config.yaml
arch: "convformer"
crop_scale_min: 1
activation: "gelu"
inner_norm: false
widths: [80, 160, 320, 640]
kernel_size: 3
mixing: "cutmix"
precondition_frequency: 20
max_precond_dim: 1024
steps: 17800
batch_size: 256
epochs: 46.7
Rows from block 12 of a small image classifier, named by matrix and row number. Rows with one number belong to one neuron. Each number is 500 + 40 x the weight over its row's rms, rounded and kept within 0 to 999. All counts start at 0. Numbers have three digits each.
Before each neuron's rows are labels from the 100 images, of 14848, where the neuron reaches its highest value: "top examples" is what is common among them. Only what is clearly more common there than usual is listed. The data: rendered made-up planets.
# fc1: MLP up (model.blocks.12.mlp.fc1.weight, 2560x640), inputs 288-359
# fc2: MLP down (model.blocks.12.mlp.fc2.weight, 640x2560, transposed), outputs 288-359

top examples: desert world
fc1.332:502543441500506456458539545436518469538482469479484471554525498568461474484524448564479533496560529512453484522460536464440497480456493512487492503407484429494539529449495536522496532515479524450423530471464464493482
fc2.332:487470527538480484452492565509478551540419437654492480448529448554492526497531564520504517441561481484459485493510475516492518535416507505498550452434501481472474502512456517494477465581512536493542521523495529535513

top examples: rings; banded gas giant
fc1.158:479520598467524472522496543509520473515528449457507517572552493544502546531533479437496473546512449490468425520550510492522454501500504512433559605527469475578525489464488463479519495534546496533479424503528504509542
fc2.158:523441470559466488491536464467500478498420510482447477522554487534464488511446495521515480439533562490515474550514486510489473528516514485467471397486543436473496423592459493568468511530515560575450502489467464529545

top examples: cloud-covered world; rings
fc1.446:476535489516433469496546472522534531581499555441438551527474555506494495493444480504519456502449558493489552560514527496400572501468500522531500482535532534477546555452465531442520434499502456461551513497518561460517
fc2.446:515522558435487524532475424587502473438500534524473474473454451463493380503515526508513453499517530493504482526461520470556531494486522435465462550456496462526494413519465436490441487543533520506541509553564475506525

top examples: desert world
fc1.461:546513555501485490477465562497515493499513550494542506534529484519465524454530537508540531581511502559524510460436550532515500446460474567501533522556493529554501463466478519508536519487576470465514462546414471519486
fc2.461:509589484559441490548516482450431491518487453534489524513527559428456443499507457492472523473463458510477440490527509538444473507492602501535453497596553527536463458606490536466432574464435529502526449474493520521521

top examples: desert world
fc1.106:486565504484514549423505490601417478567465555557505528523509526506519519433557435474511501542550446467499460481462506516448499538498485528451496478463554468517408498483534504512467456443453484544492518524488528421444
fc2.106:524514483530461549393510517510514527510508523520489466505475544484502456479486539475505499463539420468497543509522481497530473556553555439537497560495471514468469529505484523546526480527490535490555479555426432545515

top examples: cratered rock; rings
fc1.432:544552508452463497487515495529457472483520462514473500545461538520401463488552521544494408430515465521534504456466542532576429492514486500508526567534525463519465495458478533514508502482528475630406425573522456506471
fc2.432:575512468493506525455468532531559497477518577543500513506520541490511496575468484477523517437521539532433500545476517526513450497511510529511468538537491526538484502445493448473470462541496480536488481501489485429551

top examples: banded gas giant; cracked ice world
fc1.289:493518530549550478494532515509491497589482505501513502511492482473495503548566461484510561417534428522491434537506554490443429518490545512436496481438507592490487528480517520473534531535489475538537543513554477482477
fc2.289:515546443517600559508504542425447532441475495462468497498466483533496548521450505486430559517551468461495524546475518496561535505455506515474519541534489520422483526522480471486421547466489479541499469570519556564476

top examples: banded gas giant; rings
fc1.394:486419550567568520480534481486468431458488522501604459421598539542489437527494547524488432435502507448463540454464480558575530499541550494464519478444485556486487453413518504554526510476477550448520552513531449458592
fc2.394:490438470428514512514498451456418520512478508476391492491442507477542527501520458468504547434476496496507537495517475567513415513422577507434472469484533477454502533532534540470481507507469440548485486424503530437555

top examples: cratered rock
fc1.164:483481498525470497453456455490473498539604495594529540560507436473515487460558458507507471590466509521495468526534456462500485487515501456562493553503521552536537460467550488471522412464455507497536521439548499548495
fc2.164:493562490511467485473550484497482501569498496489475503475507508556520491507465495524497552518531506407407533475555595552558579532490563492561505421528560487436433501543489511485474524420463528523528527455512472543546

top examples: desert world; glowing rim
fc1.341:417577547495487452560507552501535560512504458450440486436507428419548508502515461480483513467438468438458564494461516554471522464447504478454531478483531534489577548461501544482552495500466605528434497522457511480530
fc2.341:491504500543489510462496475499493533571411555481402540508548436478386521562531449475465537505535513446530493457500444520445546435543471523475451489541564496481482433543447469550460506571556466524538610503465498551478

top examples: cratered rock; rings
fc1.336:479557553447558556480507527450489536433459560551444486529462476543515446568485453458531523472532497537434528520513530505472489514511389473412450476493453503487542522562471429476500529522549451489522522548467519542543
fc2.336:545437440499428474501524488462467471471521486492489468438502487492528503501560508558477529505485493504495536596511520548481427547504478481434505603571479485450462449526502558487450438465500520426449487498448523472505

top examples: rings; cratered rock; banded gas giant
fc1.740:512507546453479444476491536548449508509485499532493513433508511522457516499576500500536534539583515477549529441452534477506468488596480505540485528512498480550594485517537490525507464506484513539464483509470543573500
fc2.740:510534554506500443534545385421527464542592459518502513426586530465569568517475497504523533509512494492502479505487467520492515536591492496561571493512467540494456499458501485499548514499410497493499521550551456567548

top examples: cloud-covered world
fc1.415:460528498508432461496435568442496541432495446533526526525510512471406454546464555526536434518478458557479510517477483520548434436579534462475486462479452504517554500460561550528422522540435471508530426469447483516466
fc2.415:492513499588572514537515562492508561514495538516492519552506410430550528552487503479479513466476454504536496461540494480479525538539527519549493534512433443523526469437428459491507521583487527535546490461493448481553

top examples: cratered rock; desert world
fc1.113:524494482521469461542523514422476489635576440528555456470555499442508596498556430509504493450469504526550443579490553514512506552491525507526538502552538421521546517448577453485516487456499624530528486529494541547503
fc2.113:538519428496454537485435473552604539472458530588464429430511475504490465511512417504475484491542488463463503482509516523463535578502573435510500485491538521523520430509529512466530484458570433542448534414547533492552

top examples: cracked ice world
fc1.161:500475434432545498510515490539505557514448520495485535557450534512472482366511518450518509579484568492556458495493582552503491409501504555498485564461471482466547431478522486353461492513475487454470541486504526408502
fc2.161:513478483557468538471423404566442497490539516558488509496501517453503527522481529524482487503482523480491485502488520569511479529586552589454496477464539514495479518506479528453539534498515481448478495475476526447529

top examples: cloud-covered world
fc1.303:461510586495464549560532516561507456505467452517428537463530444522534465518518433428387517422466475476502531525492476439513459545446515543505416537473524475460456538430518488491574531470524489549507483560470458529567
fc2.303:541439459491456527499466515543452532460466458463412532492438493506428477475478458516473495445515560487442557499522455544482511509460569447471560595503524511545526512519497510534513466571543516504498477501529517480493

top examples: cracked ice world
fc1.653:466487506488514495497493506475449534532506462491438498525522481512531519480553553535506500496516529520512520506485532506477471533411494511490495489505498473522470429470524556534492553507464491514484498384496470453544
fc2.653:515490519496450512498472563478416504467487470498427480516512519452557455521491497477554519471520467477516512508456523432534467505497512464538483465486498501452507523539465469421495549565473484440489448537479467465462

top examples: desert world; glowing rim
fc1.139:489472476441471473549500537528523492485426582518568461502537528555518460574476541476509480498510512496495474516542503514479530462555542451507486504495496501496551514477520485479456441461501486455501583518415439480587
fc2.139:476430487502472505460526438558509590508534516544443519492552550462538453512536501421507544461508443498485510559515481416539518489447496482441520472548440475461499499483437469533464521576479495600521521531495590480530

top examples: desert world; rings
fc1.175:488507533534471489508507488530467547505532470541509457533516529492486476470507573473568525524458507497526392457499485468477475436516415463466465520467484380485552480584509514407511471478492397466497457479478528571519
fc2.175:539502525482470509406424457437526488503517519449532452556551476414569572414501443426422498517476448437465540585462516511533445425480441476535528535561485434498462445583518493563498548453582515533497470480540482462442

top examples: banded gas giant
fc1.458:504465403434575509487447514518392470486436516513525533456470548507486413513466511507553466454454619463492440434519453513513541495585552497576496549490512497539560433491464478572520491470489516459492418505504467553502
fc2.458:489497543499556469479526546567586559542477476469509445560471554587501507510571491502478536558473523488516494461445551529510519544471521479461510480485523551427459496542534550536522478538543545472483560528412519509522

top examples: cracked ice world; rings
fc1.567:529506438523511481520536473498527464497541538559581499469530501498468477464490512546516503508559536589582483554485493518457553477602507480434502484495482431450522522506521438494522510488522530537481561477557514469466
fc2.567:521495432506498383552496512464521535529580543492488484472448578573476456488492456465497428445507509562575556483525472553545507477592513464578468463536508470487507575404494486516520466542516477434455483441475524476467

top examples: cratered rock; glowing rim
fc1.639:428509515534475518526479517517610623499500490452450481514530445457493463571509542543505511523493495515455472490532524495539488479501485524524548547499447558537504473476534561499533501477462443447454556518414459506524
fc2.639:500515496531463437535490524482538546370491501530507410551477518587553486402477566463503590569501491476488572539519590543502504509518520453552445499527523487465518513548529496457570483524428488511493532474521510498489

top examples: cracked ice world; rings
fc1.738:533532529493508528500518471527438407453525543438502401493434468478443489556528523522480492483510485517456466409490531541555416499480515567555481518438470473498504446481481449503487517501466554509453538517523490395512
fc2.738:528519463485470497505534435458491443509510551507530421478455500578514504534478493474413463454516559526490547552404422500407429466478544541525479567466559438509581492491507455513486534522474435487477453492535409504501

top examples: cratered rock; rings
fc1.0:565531528479530446448475477585504530528545503491489500551460532520520514446598547496519523433469498509513487449462498536474462446573517491515505532536527462504444449450460500478468483526526466535469447520582456580505
fc2.0:482476426455476497441465467499515494473475547503489560522556507481487511499480529512484512550501508453431568598539548579502480464549507478451549557508472512478463493495450462414455462586457533503515426485425482528515

top examples: banded gas giant
fc1.647:492558440507449499471441502551451470505454436431429527516450482525448563552494496468481554491515503542496518461465518463518500434509449480519478466540454514532499494492537547533498551546535480586473482502450519453513
fc2.647:506521529525453508445558525466467564500446606492519460428473526531497467522535502532504464528496478470491545487474528544510477482478554564429501563489479444562497454577529443493462500501525556623500472559493474498440

top examples: cracked ice world
fc1.762:572552519527507499548519473501449433460512503442575440486521527475393495510565533490494512485492471562496530470512565439477426517513432490580476474470445510560460485441470488518485579439506480532463495507511526407480
fc2.762:543569497530533445500475518474499480563529530546473497466484505557503461549437427460482477489501522509441532520481478471440494469494609539555485459460501481455490524518485420532533499539421515495437490456521484523498

top examples: banded gas giant
fc1.86:489525492441485469566479551464517616478471520505429477454541441452455521456564474494469495502488414488486509450506433521501504492473528464482532448458494562546482551522508463535494540454542498417557502531513525509467
fc2.86:522457491560472540510431521490438533501476523469477482454496485570483522480483506532533522510496470480486554510495505539537504499478495518477496549511470515513534484478461499555468465469631516523455514484488473528465

top examples: desert world
fc1.331:544511478443495445456480532540491442546440465491465521536456549494527508536567540466499463519500464493513465521445486536460476465496535523558499518477480547508531463452447519478495473469509464472471460456549501438467
fc2.331:457435456543539479501426529565563504527542518489435500525522451528483514495523524437519499483477575483557546532546493506474542473477450523510520488508544445495505490487474419472538528536456573553583477584526497497521

top examples: desert world; polar caps
fc1.437:441484492445438448458545494490500556475489477465538435509521540556425401544473537514496561514507477479572567460464508573470457518509470495437532496462464420546506468454575473504504501461455485516534574503396422467506
fc2.437:537525488479507568429465499504536502509461531479482507446544543449481520475537522499492418440551506563478470546496595537538559462431471558570564577444500479554461501550551471455510549481482504471520458500541465523413

top examples: cratered rock
fc1.685:538548462457481505494420502499521452463515529453581531539506455529502532472468459485469535424528522466478486458510550618492532527469473491489512389532457453504453482441432474507471554500444556443461475580527477555515
fc2.685:465428540507509552479492571573439523461481528527456474634504502471480454555543503442525492449528560431449476449501425530528500560581503465538447560507539499480511507424511434495434502521441443477513525499477471498468

top examples: cratered rock; rings
fc1.213:561438542473500466463544531460549494474533518500558558454441496528491542551463440596459496500545595541474468502539515462482523509463534453490528465467457484471547506559505501449490549511481506519555575492432557568470
fc2.213:472557499516529517459460459464542448524474558496508522494496551430548458429533473467556495475504448532472577551500512561517451542532441500491572560476515551518470535514497466487540503562438494460499514490524543515474

top examples: banded gas giant
fc1.104:441442543478478550554532471467502536488484426455482505451530518530488445444485558459548475550504440449532568439493549576437415429565496491517458537460463519553486416462598437501478513486491508509474514480455560432471
fc2.104:602414445478490525469441497495493518512508547507450478537512484475548547526502515541521449476529570497445401590555503525462562500478486487508487470473583519531508481550491466455503520534511488552496501481456397503507

top examples: cracked ice world
fc1.527:498473523488464509564511457491521542488575462445507479465467528481518491530532538515491461473515507480459414544493496491499497514465534485486500502492476472476536502513574503513498514568492544549518477513555482503512
fc2.527:481536516516513569469515497521544521500445517461463492521500544512433525532503566441480522534405495468538472494482507492537514499544482496476452480528490502487424440531480525480483458534519506534481509570453501478536

top examples: banded gas giant; rings
fc1.495:490466517428513506544489526475481465551511475500449569428532505431504519491553463446446516513550545499609508514511495628552533584506499496503478485512559439555484500512510424618508494524484492529567571560490516546497
fc2.495:481541492553475541500526494481480494517515523549468524431504445420477571491517454575476538604456505504518448485540521456424526478535559487515563478518499482504492550546482545467471513480546471502493454510507465447512

top examples: rings; cracked ice world
fc1.509:464506453425439518540441531479536542518500538484450577500458606489476521476440471486471453471508521494498549566506502485511480519530478525492520526606484575515522549432444523511470456548488458538582508509468544504498
fc2.509:480561537487487536476541489467469557538505606548483499397491546485499466506518495537501487524464427494469467504490420512526464553577533512463488559471570498508540475485535517434455466501594522592554542470497462437519

top examples: cratered rock; rings
fc1.169:482514450547422536493500535496447490564506577521465523570536498468478532499557560498448507441501465530494554562534435504519499520523445553467627493455517527511518514473498497472494442496470519454552490505446539507458
fc2.169:556565490472517462475461578465513543480521519488467490498478544533513535490417519542467537460487513508502484500522536535502498501494484492566490577539503590512516493479508456474571449485495562532516490490557607450483

top examples: rings; cratered rock
fc1.757:498492539479483497493497509559518481500542452525450496581470533519438504510475474536479456479550433525522483462498526497517471535449418539504491561521496454528511504492506519511552522593485497584416481535477482439445
fc2.757:488477486501478492449465523486480524434523519507457461482498496459500468569482498458497460476462486503447515555511448540471505524536448588558501499541458504528516486515545472487481539557538426489465555525517484511494

top examples: cracked ice world
fc1.152:536515478498505514523525481513580451469495442452506460415552564511500547508457478476518475519577498529525578538482486516417517438492516476572486484476508454488571547532562478502469525534526519485536527480513471533516
fc2.152:505465445487519413519564515532548517514492530528465458564459543471522482441461512409538544471482459481513540508555491516515481478512482456548498528525534493467499462550496488459534450482478548408460473490550519392406

top examples: rings; cratered rock
fc1.487:473561471496522504511494548483508587503506491508475455496472477504486550576543456472475439520478548546519587482465424474462421485497510536483502528526539493517500498516464527529528495469523600603411576524532471543555
fc2.487:475454521480544540481421434460518461448495506584439568483536482492526470454528500567498530495521472479516447499578481425493480555470548513511531561456447530494429497426528474467482505558495435552532523469458524501488

top examples: cloud-covered world; rings; crescent
fc1.723:510468476559511519439477483463484506487494444470467527522555388470531564472440512477533544458561562544491488540500555518487511528521423543464449496444523576516447507435460523451532466540485481513471487503473458506522
fc2.723:480518483547456472518494535545525527461528495454421451551460484471426529480474547490481507533485405525441498484471517484509548500493507484623481544588543541499527496478538431479578575506465509417476428477587511474512

top examples: banded gas giant
fc1.3:435390520476527498531495415568569529504488540479499549484518469442540498515511483467463475536508455515529487465466505506482475482555477504597471436543523459495508463447482520462509509445500475474510497485498541354489
fc2.3:582446491501496460480516426452548558497502556452432481505585540543529511519503496537554518460539560428522531590526477463560510473481513536455525540553520473535532505583520410480475524544594482487547546567547495548515

top examples: cracked ice world; rings
fc1.46:579504496501472539513493500444456424485502510522479513482441517531477515503526501560502520399536467465587473460518511618467478467532464549506447452509539511583556470536545427453537536470506450501447595497546540445509
fc2.46:466470500498455454525503492488501489538614592527510418507480497485438456562570505489487463450458508491493465491480483448563528489543510425555516503551490538513409567474472464518470451503520553488465530521529501508545

top examples: cracked ice world
fc1.728:514437516540475559486428466508519459499475479488514479468463541468485485507459529582583534511488461538529489522467537424464541506563499506628489538449514370570531481462478513470476519493573486429465544526489442551452
fc2.728:491473465424440514571483476498563565478457519495420527520553488500510521472546436530441484491457531455498527475537518527453512550506484516434506484548497478542500500479423409545488492496549499536575510535527549518523

top examples: desert world
fc1.238:506463527589490470557517563492541524351478456508526525469466545485499516510456497494508480551492478491441438499507472436515458488523487511483509540480529509430561495552596493452467506504429480449510502417512534491501
fc2.238:530510522476520556443538466423508506497542514491477500531486561498432478491427504504523491524431469486501530537481510526484475508527490483529514573459480465484496523496494438511501480534496573464459617511536429543510

top examples: banded gas giant
fc1.308:549559503480518540542430531536456499510540501538496560603501485492465504449460440518460542487495548504504446564453511492498517525441525500555475544517477527509481535546532543538490525590473494507590447532493415467535
fc2.308:468523504525492573488513535463543558513469533511468458499462501499504449505541520528505436437429495522483467552535506531466541467584571477428480533482539507495426482434487523498372470566521497510564528445455510466521

top examples: cloud-covered world
fc1.12:528461455554493491510446505442436498389618537491545466508536446506456465475483499488436500446466539522437497523472527472563456486466503520534448517476531455534502433465572544518522473508490467561443552398475484543491
fc2.12:502459479453433515522541481448499492506539490544521429565492494482491564555470557513568474546422482488500501519458500482530503495527475463503471567507515459501415488519498519485540468454549505556549525544565519613547

top examples: desert world; lava world
fc1.80:456550488548519499513474500511538499433561501434533492502432564481490462545455513517496480501507482500496446509462512484552483580508448520543458471409503543479463551493518463475578535462498509493577462461474461505464
fc2.80:503473495514462529427431482569509513443508495480536494543452497413409513534474477512493462481549501581477469507521439488491522492495480518483489466518540452474515578578518575490536493533549463436556498503538470424513

top examples: cracked ice world; banded gas giant
fc1.221:449502551514415518549504508529508491502509422483536549551520483535566476487516435504507505482514482427478521491462520520437577484525477469447474500498462431472498549528582448507497518459467474469472502575516494516480
fc2.221:583551513519481518510463489518496504456449500519434479501469510508506542524465514494494447485491615487501490500530500517489525540479511478461493526487468514529463466510527503597553481476525545544562508542503534451529

top examples: ocean world; rings
fc1.170:416520508498546534487479545476500467422462528460496560435477566454489487502482482550463448547473425549505519490442538503541437543472493523522491459455564561497470552462532455518555552495473472499493488512493513438488
fc2.170:544436538491469524452466512508560455524535531520413439570427517438526507539477592558507503490522484503434520477544464465490513480503483428529445433474520474512509550555556492462533451540460491445520568438501524516539

top examples: desert world
fc1.577:472532481529447511481464526539467401526492527471572604466459508478524479440442427534468513501521507497603487573495483437471491555481479458484527512489500465478530483486389502418531477560528503470518454491489480551526
fc2.577:571519600476508527414482430455493504508514509458502499563482479496484428515485465481463463502462593459471593575537470541500506468522550455465438575484599474522503448418582565531543489556436479423413520501483466508523

top examples: cracked ice world
fc1.335:550501551513538509552578502487428478488555525500505443520480421519448485500519502520528516524559512491543476471537562483476492507522541462486470520507573550530493494465481507490509510485536490554476573509574546458479
fc2.335:511406459483549464512487497452455513493549559500529506579489585546500482521513457529509449418417480483520500571507487483472505494534542447494531441482531445551514491505452488496501535515497455445456523525524472533510

top examples: cloud-covered world
fc1.401:540460493459531547563514446523538506498483519525464460469543473507481433463509441508541545532550479518564574501533509511564481464521502548427520526507470463527546473514538528418502511469543521513441505499519467462430
fc2.401:486462447526484467466464525531420478468512527486467534482492455495440474480505488478439474441498560465493502504432532506374499519499515506435524470478581492503544502497567486512518497514539475510495456478574458518520

top examples: cracked ice world
fc1.560:519484563421433441486474505582527472509505504467471475503442477514546509533614511538478499548526429467503492477511550530499470532540505549475578470480479491496510541515456503469454549480557583432446468523569514566500
fc2.560:414506491525490494490527521507513462468427510532474416518496493467442536506501502500576484471480475521459505448477504462537565570541579501491535510471522465513459529543430465507516521505434453446459453479489489562476

top examples: desert world
fc1.210:474453536454480506439519507455483555447556550446544466530549547571425425506456599502481573484518493501539548448471535546486487478583526519397518490536441441553498507470545485497530501472499456518529561489435427460538
fc2.210:537527509507504531458548455513519486497510505503476503470527560471500501489542512466498418470518498516487478529476577476520540458445469528555559593482484469563486510531529495472500524496454492481525451493517506535423

top examples: cloud-covered world; rings
fc1.244:546552522540476517439504624500556498478514517445418450463520475528517562569410478509515551452539525506441499589498490510509493532509395475427434544498470555475469509529511497500402560510493501497509522534509480460522
fc2.244:518432446477433531531518444481514575468520507510458434448467477448542498472540484559541535467530437541433596462557541558452520481470511472531543585501520538475467492493458462505494454526529493477494446492491517451477

top examples: cratered rock
fc1.205:464445529494462474531480551467470521541504577536512479515546510469505490525479487531472506486531540526422530610469516480471453513435501527424466428456439516494495499424562471496505511535533479456481590513451454503462
fc2.205:470519514515464519521464541464425495558468532538485495472501487482534492494478580497541554479475518461460463494481434425478497515504541446515510518499442522430498396460496470428540516534538468479470516511496503457516

top examples: cloud-covered world; rings
fc1.724:556468563486523536518516487461531516535500409467526544525549495537484576508490516528415508463530454398563493524488504419552508550547464497468450568513467498446500442481462494492493524486546460506489542512471588532465
fc2.724:466493444574443447483516447474549538460473502546505500533487490449581501440479529540526471452531468473463470464463556485447441515493523415573487556528446480449486439562451554483457502468447500432557517469529507447548

top examples: cratered rock
fc1.338:493525455440500490528478447463541478525482496508480515495466575503507427522465502399489518506495489451595473430471532509457422535522502480511458560442554446552524495482544475504518444582538449589442461479465497439514
fc2.338:569404454523487467476413565549484503402554488488503464457518509473455445455537516533514530605502480447485462532531500472460538453444467426563520522500448496491408478451523579494497460530518538499556536490487563599477

top examples: rings; cracked ice world; cratered rock
fc1.314:489530477442522481516563509500470467446510555469505547474500492441465553453476497545503510482473570547597460548452504554455466504493471472470502451470461482578473465391517481514465528436473460487450462583421516493432
fc2.314:439489608575517415549451569541503525451548491533519510549465616489491446598495541478454462461386513476500469431502450475476534465553518446524553547557518538465475515438527501492479484529509484527449560517478541484521

top examples: cracked ice world
fc1.255:500491537515517449586510500472508454531494559474460482452470509457487506589566458531439520510463480474608533446483547521466452508543516522496489506518526510544462500512490482512511531516453526513526481508469508557513
fc2.255:434535489536499530494562507531494487502522545528502496508440473472484491561481522516508541483477465566500462514481528416459524549534511544518521513490487454453496547497464527475472509481492469425498501479496428473452

top examples: cratered rock
fc1.262:491500534520521510414504456602503524535562534478488501497506497493536532443594504513523504436439514517567424473487506548446488511578462499520496547509515453488456468437458540461509496568498490561466436489517464579458
fc2.262:502479445442449501481472451475468497489574508457489510511542491468508574502451506482482498520509502449467537617522528553496534472502489436381557522482487510485485472489464447433454438504551542502501461472507460523474

top examples: cratered rock; cloud-covered world
fc1.423:451468540580486468482521441482542460427540506504516485532535461462483499535526563559476522461494570482471495536512474549539498566497481551444487495517572521536494421455504531530505484460533512524431518426475489516514
fc2.423:563568535541445502454505510466488606547481439498507389501501537510489479479437520483445537508519512529454471499504588470473529487500494488591508565534539556510527513476546462507507463535472534473509498530562516451510

top examples: cratered rock
fc1.266:474499544569516415519535449475480505492553462605425479505561449487574541501543520458462466478463479490506537535498432530549502500566466498489513470571428495535535461430517493500570536512462489533477492487433493467507
fc2.266:509510576410527554525476531483507562468489569500450494494439521513527478468468491539501542506496535571433447536491505494538509501524581553590446455484503520527492502506494452518525492480540501512513557506567481545476

top examples: cloud-covered world; rings; crescent
fc1.701:480535536497513615521473495554498458426475568499497489446634464551517480525418451479553591477483491547490557501458501443495442479514505514519381512460506513543515466531614517498557540479529462537474545505518489479521
fc2.701:502500514522418462488495446553514462540477437499513487435448465521461476522519534472482515456478516535390514452466452471449499530504507503458520492497491539503459476557552563482474540543466560544460495497551514517506

top examples: cracked ice world
fc1.513:516511573498536492469544506580515461506470550624569566425433481541519531471528492517548396486583399480481493543488489481512485515495500534419564554492557495468499507477459521552524536474456422555530479462440486509435
fc2.513:564494517521542526507505543503455550541494471443414496487471526549532508440482496418521503438531450477475561451483546531536537532522550452522501577449600461494516522494506523551498467558460505528513537585451448547478

top examples: cratered rock
fc1.165:492525459521493431507458545434414465556502563562529532416540477462527500567508497522449500446487572529475469548559504477501482497520455501437516490505489501493556468444469480503469440477454526456519579482502500451459
fc2.165:487484509483503463525509537489519585479485548500496475574507567467506434487524537466510580464542512456506490542407498531493453482458555494596478474554470495487482425542500551462584536506485456437500461490546467507431

top examples: banded gas giant
fc1.460:522462412462509458465504495431509471461528491446572510375504553585503452524520501561518503473493475473473516511430504553466454503471504514448573558463448529521519469458471553481496484514490523476504485490483470564523
fc2.460:499496507466438474488494409561525568529449507551421521506451505458474498548550487490483512394487518493576519486482516517538484466441613577504480476526496499431548453550483540497482467510450473563485519489438530565552

top examples: cloud-covered world; rings; crescent
fc1.359:446424502453487494529444432528509488464539575515508504480562501494560490445504528477550486524539489511525502465505520504533511460555526510440500503529478480473566447512547496516490489499529517500478522505547460502433
fc2.359:541520502564488499558495497525440522536534472481402542484502493509444448509493544480494469479545519512422527458421528488487523547502512540477489460541527512467525540499524491508526523526537543469470527466502457466567

top examples: ocean world
fc1.650:486510476499503508514535512532432540476525444418520489456506448503547531511489530460466463436448468446478551516531552578467482477470467520521517488436430468503528502482466500443525520467478470457487497596573578455479
fc2.650:553539500574521461488452524531458507489527461483438503537536494517506458574493517462462512469452494499516513489440507581559540596474572462478490539500499462510483504413496484487556494510406499461524512543537459512489

top examples: banded gas giant
fc1.100:414471444449534529531484513391527466542495454483471512476492474505493467424494525478428428518527456458551547550494533489529405489514553533470472393530438471529511535532541495507545425559481531522480486497476529468475
fc2.100:468493425470498442473508443511423462454512462568490481544414521480519531519539453504492475563560485581414533513454548455506534494501590531482594451538476580413536544521529517516562505548446480498432500473509492501602

top examples: banded gas giant
fc1.274:497515492497551529481559548407493511515452420442490489482529545500489477498523482482465495524463408443594487495550561516551515567510536496435445489505474429492464514540528435540515478522458528521479510492453514468540
fc2.274:500496494502497512491542561571475488536432485505490486522393538524504530494453503535508425537531565567451467533467520570493493455535575505523438495557499475439401508489497536512497524507541445491450553446498447462559